config.yaml
arch: "vit"
model: "image classifier"
dataset: "simulated stained blood smears"
train_examples: 195000
image_size: 32
crop_scale_min: 1
horizontal_flip: true
translate: 0.12
targets: ["large cell"]
num_classes: 7
norm: "rmsnorm"
norm_position: "pre"
activation: "swiglu"
mlp_ratio: 2
head_dim: 64
fused_qkv: true
bias: "none"
qk_norm: true
parallel_block: false
inner_norm: false
patch_size: [4, 4]
conv_stem: false
layers: 8
width: 320
positions: "sincos"
pooling: "mean"
loss: "binary_cross_entropy"
init: "trunc_normal_002"
residual_init: "scaled_by_depth"
optimizer: "normuon"
muon_scale: "original"
lr: 0.029
momentum: 0.95
nesterov: true
orthogonalizer: "polar_express"
adamw_lr_other_params: 0.00082
grad_clip: 5.0
steps: 11500
batch_size: 256
epochs: 15.1
lr_schedule: "cosine"
final_lr_fraction: 0
warmup_steps: 570
weight_decay: 0.02
adamw_weight_decay_other_params: 0
Rows from block 3 of a small image classifier, named by matrix and row number. Rows with one number belong to one neuron. Each number is 128 + 32 x the weight over its row's rms, rounded and kept within 0 to 255. All counts start at 0. Numbers have three digits each.
After each neuron's rows are labels from the 100 images, of 14848, where the neuron reaches its largest size: "peak on" is the class under the peak; "responds to" is what is common among them. Only what is clearly more common there than usual is listed. The data: simulated stained blood smears. In brackets: how many of the 100, against the usual share in percent.
# gate: MLP gate (model.blocks.3.mlp.gate.weight, 640x320), inputs 160-239
# fc1: MLP up (model.blocks.3.mlp.fc1.weight, 640x320), inputs 160-239
# fc2: MLP down (model.blocks.3.mlp.fc2.weight, 320x640, transposed), outputs 160-239

gate.45:131129117118126093130175183120059098099109111061065114093119142129187154161155064096109104135163137128143084124179128127080155162135114125120182129181105084043108104186110090154152162093156117158077136155154096143091130064077110155118149153
fc1.45:161106087060152109149127126161073206056117107112148166120118096144126090157129147113134086131159143153090139121137093099088155109064126135179163093102069080123155160197098084156144172061117145121120154155163053100119160090118157142145121142
fc2.45:149091242128135093119110103149100083089186143135139195103130147087063102144055190122145089109149157114152095173079125108147129111097157136071171127131099118115119193169116104041136166153104108095131119117139144128139117158051112134134124087
peak on: large cell (94 vs 10.3)
responds to: band-shaped nucleus (99 vs 14.3)

gate.636:076074129089107117156159140148206184124147112117098128133120096179095155101212143116139147085079093143102110110107172088156145131166151141162107141143166124094141124156198186134109147109126082146109074076084113149098113126129141146142142096
fc1.636:127095152153109123140079045078188149109156135082121096114135194159155112137154136091149126093093099102143161149080160172129076139140182123121107161121164117153106164138130146165105132146131177149103137149148108152120106150141160135110125107
fc2.636:159069081131123152084124175147113172084129116146132150117101084149136111102145130151086108202086152121105103144102073109133122089123125129162138153105083089172099117141141133094126141106100097106084110099132161158141147095170099115125087132
peak on: nucleus (79 vs 3.8)
responds to: two lobes with orange grains (97 vs 14.1)

gate.521:112113144181110070156096164077132171066084118108143123093086150131150154111062111136079188172159151112080124115199134103107181126169203151145158119130139166168159121153143150144122180137147125183132126097083187157094179150124209136157108109
fc1.521:131165160117177142132153062125128119165165134092083123103171140122142079130165131116130107038138122149208132123089116175153061105113128118073084110133159090111113191124115140110138108090104157128129093136162068165153051076121027141112129128
fc2.521:090129116113110117172157153064155085133163123102120112081073135196176143148136073139157149099147105123166130133135145083131096138096189121148127151101132117146148122110139115085103099118130123103167100109153159161159122121059159120088091110
peak on: nucleus (71 vs 3.8); large cell (29 vs 10.3)
responds to: band-shaped nucleus (60 vs 14.3)

gate.237:163130091118110167108112159125138068163155154166075120141104166179173119106108095153143152100095161122139082153178092171067130048126094119171127163126117156170102123163142155101129107117134131127098177155077077160163096088135185071207162118
fc1.237:084161198161168107134166167127096125148144119103133106173187100149114131119190169144112102148118090161188175172141189126125165121167117116091156145122122092091071136139133107202077098093087099136193082103157169078128132147106159180115118111
fc2.237:065128161159172117130132110073147131078090146154168100116117067129102129123120094147118164109129116187124154120106130061110122122135108181075062156101152131165157161104092116092082149096139133128084160135110150104159122151147123071093193115
peak on: nucleus (97 vs 3.8)
responds to: two lobes with orange grains (100 vs 14.1)

gate.281:091171149117110112107085206095133109183143106140053150175162186117155133084109142138166139100090108136131160108145096109107114086148167154137122187127160061205110133099144136164141131105148142111103068126079132126166099128098126111178112119
fc1.281:151089141140138094114096129118180105138184089161085128116126141096148110142079126094155102151199118072093120097136133048152155122124121165125122137201152132128167114130165117203154063155116091118163081153127172077069160147097097117127144190
fc2.281:145126087141115065141144121153117165110073025132145106101114094116136127101175113157140111105142149138175136109180110169048109125162095158157102104092166117138114136153115174111127130151154076094122136133097136122158152137109073150150168103
peak on: nucleus (71 vs 3.8); large cell (29 vs 10.3)
responds to: kidney-shaped nucleus (100 vs 14.4)

gate.360:143101118170106076175145145106127114089134138153111073169096142110118150135191154106126117131108097113167116145166105088101100160137126100074109126158159113139097123129139160137109175115088141226126186156106107102092170137101058081095097057
fc1.360:154085117145153130205093112176160157083163127184098112186127085162130183115151169099123088166139144114172129124136117118155103121148140137079092140167104117141120138098123140139085115171125146208155170163147130114091195164099075063129130086
fc2.360:127105086073153199155080163155080078190192144153106180151154199114192131128177080120145091147069122065167199076141118192123112169143105143113174050173105116146139147131116126168166124126133133124130135126126167120146175155133127164166121118
peak on: small cell (53 vs 25.3)
responds to: no large cell (100 vs 14.4)

gate.427:090194109151087125090127195093095101123093211128165106113102075147177119158118076115082133097174134105099094115160144156215075186121079130160152153127067077101127160186139208139079154160123151077151157146105183126113149134125102084098153129
fc1.427:105186081123096121079194132121123149102070145109163095128070112178131129086072121132138096125117134105141113108113164154149169140139186092149130134136071155125075166113110131171095198100127102062077112133120146148084144101112136138128182152
fc2.427:113118108166094115165136134118147093103178125158063133085145165181120160138122153122174125079137085132090136152150079128112101131127131157088139154180207149142153157123105149185172084059149124086190151135172187139178184100129088074173126096
peak on: large cell (94 vs 10.3)
responds to: lobed nucleus (96 vs 14)

gate.419:127117096115116106127154183183104132146175100141119117114081110144140146087142060103114135127082119094107137087153099177133108164129136128092190133156131109190160094105105160136155113142108099161161137186154124137098128043130094176139133106
fc1.419:187210143111075065139163129127154128107178132133134160165194162132137129130156131201116105090125197210130148117077153119144110121146112119131130160092183134149144056103108078123089149154140079192089135136096177131169098148179162137098154092
fc2.419:109197130190167143092132161209091136156107146076184132139143139201161122073145148152143083177084141120129098166214082124119101177166142172144144083133109176140150097129099100126163148161153135155092137088080109029138106080128121125179087112
peak on: nucleus (59 vs 3.8); large cell (38 vs 10.3)
responds to: band-shaped nucleus (87 vs 14.3)

gate.532:135167126170144134113149113117191116138152112116086127042162181110180160104144106087169153031153136183083109112192134144135106125158160159098181131109137129103103119112158075069132077120154133098133134086144154176096154119136155149129165087
fc1.532:133155121166165170164115142142147109165129178118091094131174078137100160100132104115111102151105078095118199105137080135157189099143131090161085123125163104107126142124150154131091147097169069117109134139104166095083146120094172146143125073
fc2.532:120130168122170126147070116124105166121101166132056116154125239130153136125098132177073080097147158114087106145136127111174150170218117089100146130097128132147075172102137106172132168092111158113156111120131142214131169132090093156134140081
peak on: large cell (56 vs 10.3); nucleus (33 vs 3.8)
responds to: two lobes with orange grains (78 vs 14.1)

gate.469:083146127098130109167135143114123109139211113174099144144178098117152126126176114124127072092124114127109169164140146095140123085128148178148108122109162090102123115167120145135090138117042132084132181186159030158048141113132099113078130045
fc1.469:175142174189214072093157104176121140088150146122146102150085129129175157153122110106086096169109152141128145157109117109165127177074122096128103131141130117134133109098168086117129124116117086113203135115083178117149103098128172097171148166
fc2.469:187161173128104073085160109066142034171165055069124116142161093124101176146137111124197131094179090102152124132143171126084121113120127160121087138102180145111112155129116174135166050135116113121130144142095129098133079101109133139083200133
peak on: large cell (50 vs 10.3); nucleus (42 vs 3.8)
responds to: dark grains (44 vs 14); band-shaped nucleus (40 vs 14.3)

gate.219:101122149162121122121138092134092086134119143102000099118178142139139134127109125150090120104100176147136113127142109065106119130090115144077124158150107110135092152149143165088122116171114158163155134121147143114104092125118098116107095087
fc1.219:135085121114136129111102105116086099146048059119100157114153145121143167113149151201119153142121101162145148107124046087153083131146108136137147143122053161151107117106138097102099076171123149204086160097157114100095161182094145176129117103
fc2.219:108146136146219094093206112124097162138165193143092174180120068148131124124109156106095141141114133099151127165116074135094088111087129117134145109100151121123121106134126148101171177236101102142089159151044152105135188111118126105107189178
peak on: nucleus (87 vs 3.8)
responds to: band-shaped nucleus (99 vs 14.3)

gate.334:148127115106102127147127090139116167180084108148113173152137191134114107115118144182217119129081145122109110061112129108065136153130092152132161141104170107082128115116138152132106095074132131097057168148180164072134104166150169087097154093
fc1.334:112198141146154103090149170142117145118134164125115118115144148150114151115134106102063183124120108152170133112157133106185221089135131057145123063065084134125176119170063096184120128164109097183173139111071191146107144066102118177139193135
fc2.334:137098119093117177113170136090106140118132067160124125165145161136188142098087067107101202186143055094140195099125072097162131126098133105110168159112159154113092133088080136102108148119186134155092115174156114116157063146211163165110130086
peak on: nucleus (79 vs 3.8)
responds to: lobed nucleus (62 vs 14); two lobes with orange grains (33 vs 14.1)

gate.344:111096124202129144121198120118109169145136152194088116143168170174185113075038089118118100099149074155122077175084166140139115168164175130179104130154154149122115093183142152107092152087151178170122122091112150207133153102081170126141163164
fc1.344:083118142073095119124092180084101047142114105163136102108161132126120169091135144132157178144122149129144160143083126207143119164151169098119150179094134116120136139126003094137184097114140099112137109192112086117141126150166134154141153095
fc2.344:109124121161049077171178133094083134151157119170119079153112109075184075143093116146153128108142142123134091137139105104175120115160102135140118151140110163064150136124096109166134133090112140146129064192128104125146176169134200152140068128
peak on: nucleus (86 vs 3.8)
responds to: band-shaped nucleus (91 vs 14.3)

gate.142:143157120138157134137083195111141089152102068196149111109115155129128121166093094155128142121188145146085136157176079187121130125117121113139130123142148130154138111108165123121109149173111143203115159113060107135122111083105162097151181006
fc1.142:114121108124140200177043104151141042105133126120127081073112151139106152131092172145095145105110128161070082104128169123087154121112108197149103122137137117173097091172117131069160166099175102128164113120058089105117047166158150136135113129
fc2.142:114122135109089103132084144151145133091101082161103133129091124097122175103145174091114147103115104171098157126186102137147177110135128058089141154127124116110158171155155064100082078102204144144131127123120094090137146139131125114091221110
peak on: nucleus (81 vs 3.8)
responds to: kidney-shaped nucleus (76 vs 14.4)

gate.404:105188143161088152107141132101147181132143143143102189132095138136122107107093117139141042120136207132066108099160109148114122165135085170177163080126100155136165081101096146120074146082136109098137144109140175117116157164118106139111123173
fc1.404:133136139125066155139106165095167175111102116131128059101088077111135115137125131163127119159198153087125113154195145159115080152216164141136169102167078145144120105114097107102094200100154132146154117107083132118134124127172155074086115137
fc2.404:114166087115117092143140123099143123092096062133128108144164141015065159194113177148122147111107052140086159142113128156123162134083130135161148153105199072115168125155124065205110103093156072141126131135172098098126132164069132114129128129
peak on: nucleus (51 vs 3.8); large cell (28 vs 10.3)
responds to: round nucleus (70 vs 14.9)

gate.569:108127079089164136125116070120101141157146138150155126166091119072159096133104086186181166119143111136159164102183121139109102107139151114085100091108153143137156173094111099146126101145117118189095128157167077080093145126127138127054152122
fc1.569:115150134071136105107104136168101106125190145155173084139191120083103111150126165151101159173135135084117118173121148116156095103147182098164087158064076095137130125174154139105099107130041126147121197057192122151159158117131139140104141131
fc2.569:104102188129081152152127183121180155119133078116130138157155110126073157123088118105162136123129129103112149107107174103120148151116135095104136117174140115110050084135105120112096147120117176098125161169155109096098119099101153163141140115
peak on: large cell (72 vs 10.3)
responds to: dark grains (73 vs 14)

gate.367:069090173126160125167124140128127129177130091169169136143131126102145134148149155119078175150157129149153111086154146175130063190207091140122077112117128061107132089076092206116122102155140165231112162118106123161089172141140108086114126107
fc1.367:152086171113169159125112095135144136157147166149144147094100173126214102122128167157199132128173114129117107086145147170141124201178103086118082109170068058107149115167128135129128112197143155149117111125145099150081131172119096063118179165
fc2.367:103138211147109173188097180102098194149150107118130091174089153156120193118185087131118114143063101118100162123094113136216165143103114147108117064149139092126136147124151094113130125061087181105143146174127157069177167089173134167161174090
peak on: small cell (60 vs 25.3)
responds to: no large cell (100 vs 14.4)

gate.482:119198114199091116102125111111168161119134099113163164112141058113164127161113124142141166096132153139144091062150130077146104205136090176109131140101136136126088180123143117155083131160108126115103154155110137173122124112099163086114141157
fc1.482:154163146141145228141182103045168184115076087110174164091170130126162131174081150149088117113104160147068104110127197108139136135129131120136111165154133130067119165144119092145142117181131171110137119145097115153176115112118148125125174145
fc2.482:118126152104164145091155089146094209079109109132072092162105149100110178146155115116124123129046121100119134125084158125123096146176147126130117171191156091108153125097139150141133176124120136114131028097144138118161141039115144181110158108
peak on: large cell (84 vs 10.3)
responds to: dark grains (78 vs 14)

gate.79:071129116120100107151204141156130096124133162170090101103167123140175145089166150204110126150136144131092096154114126212119148131130151083180102125134121107158076097159109150166137151169207150111148060113130193144111128101142153132103138067
fc1.79:177148126118178148090103114062115105101139117106143126093097133209082086094116064066088164079118130119120183077124135076118134126123123196090129134118110142141160088157113149114096162093101069137135152123115158085140085154109122082133108197
fc2.79:129115123103120132102189173120109131120106107137122081124143130113119115123116110121128186143151116155133172145154131145087107149119046099138124178126104146153181155101111160130149219180124135109151112108153162131089123094123176135170143117
peak on: nucleus (71 vs 3.8); large cell (29 vs 10.3)
responds to: two lobes with orange grains (100 vs 14.1)

gate.192:107140135149151063145093125103091158117103123098125086158148133144099132065171204146125105069150144110096188121146160105091095155157141077151131146134184147193137098132124121206140184087133145172133117135089101125112143193170107151140134097
fc1.192:089117141137153090141166090150191104204122123142129150106114142128136093113164111120168183211155144152158077167128110172132187118096110140137133103118075072102078059097090125076109076186109170135072134117114102140100148086158147097111093120
fc2.192:153164076144108168093069091143163118039103110105149057119108167092141125111164099194079124100110125120097103067099127125160108093139082164119181131094129113086117109108124134146152099144149103168144187139130201125155160146127148148086119106
peak on: large cell (76 vs 10.3)
responds to: dark grains (40 vs 14); lobed nucleus (35 vs 14)

gate.141:101138116131155118175158193127141124140160169062109158141152055108183156079152119145175157096088091192133106103111163157112144136165102144162089151134152139111187157155176177103089069121137099126094126135161103124137162183095145102128160126
fc1.141:146143127120099152113154085134189121126080131162142094165094143088074114154110078071160103133146156119153109131175109161090108125129186153068187136139126114178084106119142069127091125103146118081148116080109191160164094131117159141145121138
fc2.141:139123180116112134134170164163165069123099128100156132172102123083177103130136171133133081111129123165124076092122132073180153135114134145096147109153126138166153099110150083146088086136126153197079152142137095128146167142100167162116117244
peak on: large cell (55 vs 10.3); nucleus (44 vs 3.8)
responds to: kidney-shaped nucleus (65 vs 14.4)

gate.401:103101129132069102107065095154123137126096134126149180134136157099109113134060189111106183124106126161116058162135157109132125100151142108152098111133130085088177120137148128112138159096114143184133152090098194113088170178099118081138120163
fc1.401:098130133105173090128058175129094092155101146093087116122099112165096116133145140119148168106129140090192134170142171087134126122134152177111124126154148082147158078163099119123146032149138144109122069151159112114104106127127104140095139161
fc2.401:154166130114133098102171099175133102149112128172153131087101159100169173126174142194161140134128092135125136153083109144122093099117169146138101111092155191095161091185138110126087088108098131133069156099132080122114063135181113194103102099
peak on: nucleus (60 vs 3.8); large cell (39 vs 10.3)
responds to: band-shaped nucleus (79 vs 14.3)

gate.516:148067135102147066137103137212140148105120102115106111097127181106151123091199135088129133094109121126088094103166111154037167147205102110176187094086139072194143085149119135153149086112133076184131099127133131151103170095197087067134143145
fc1.516:122018096154156059133115187159184147127146057093117109108175205083144093134176108099180164098118134161083098090188118096115133108121142124167182067071127091133147126107127100124142172118129161087122098136097106155134107122118131161111066083
fc2.516:117150098144166093139137169096138085095141136146137105103104169120146150114184106171171074134140112103087109126139115136080113136130172083150136095105097124098110095102140110090159097113140153149081125154164110074047060103155093158169155095
peak on: nucleus (71 vs 3.8); large cell (27 vs 10.3)
responds to: band-shaped nucleus (54 vs 14.3)

gate.30:132123187204131148057155097100159086140145084121097121081169117166164116092079089178124133147194095082155160110137120125123112109130160067106137148161108110107097167146122145155142176086150119134103106151138138176125101140088121150177178119
fc1.30:150116142076109167100120148118168140164135126142082093078192127103097162153077117133215104114134088052132160123157079137172120103132127152133117176182104124127138147186132154172200124034153119130118099166159104129087146226090149132156150111
fc2.30:202139087107196193123125122101128155096112155148103128161119136074140159146151136088118139116095095118130169145138106065123086139104140175105136049216115145099122097146136087114085096141118175121109090117128188127103127067164093095135096095
peak on: large cell (98 vs 10.3)
responds to: band-shaped nucleus (99 vs 14.3)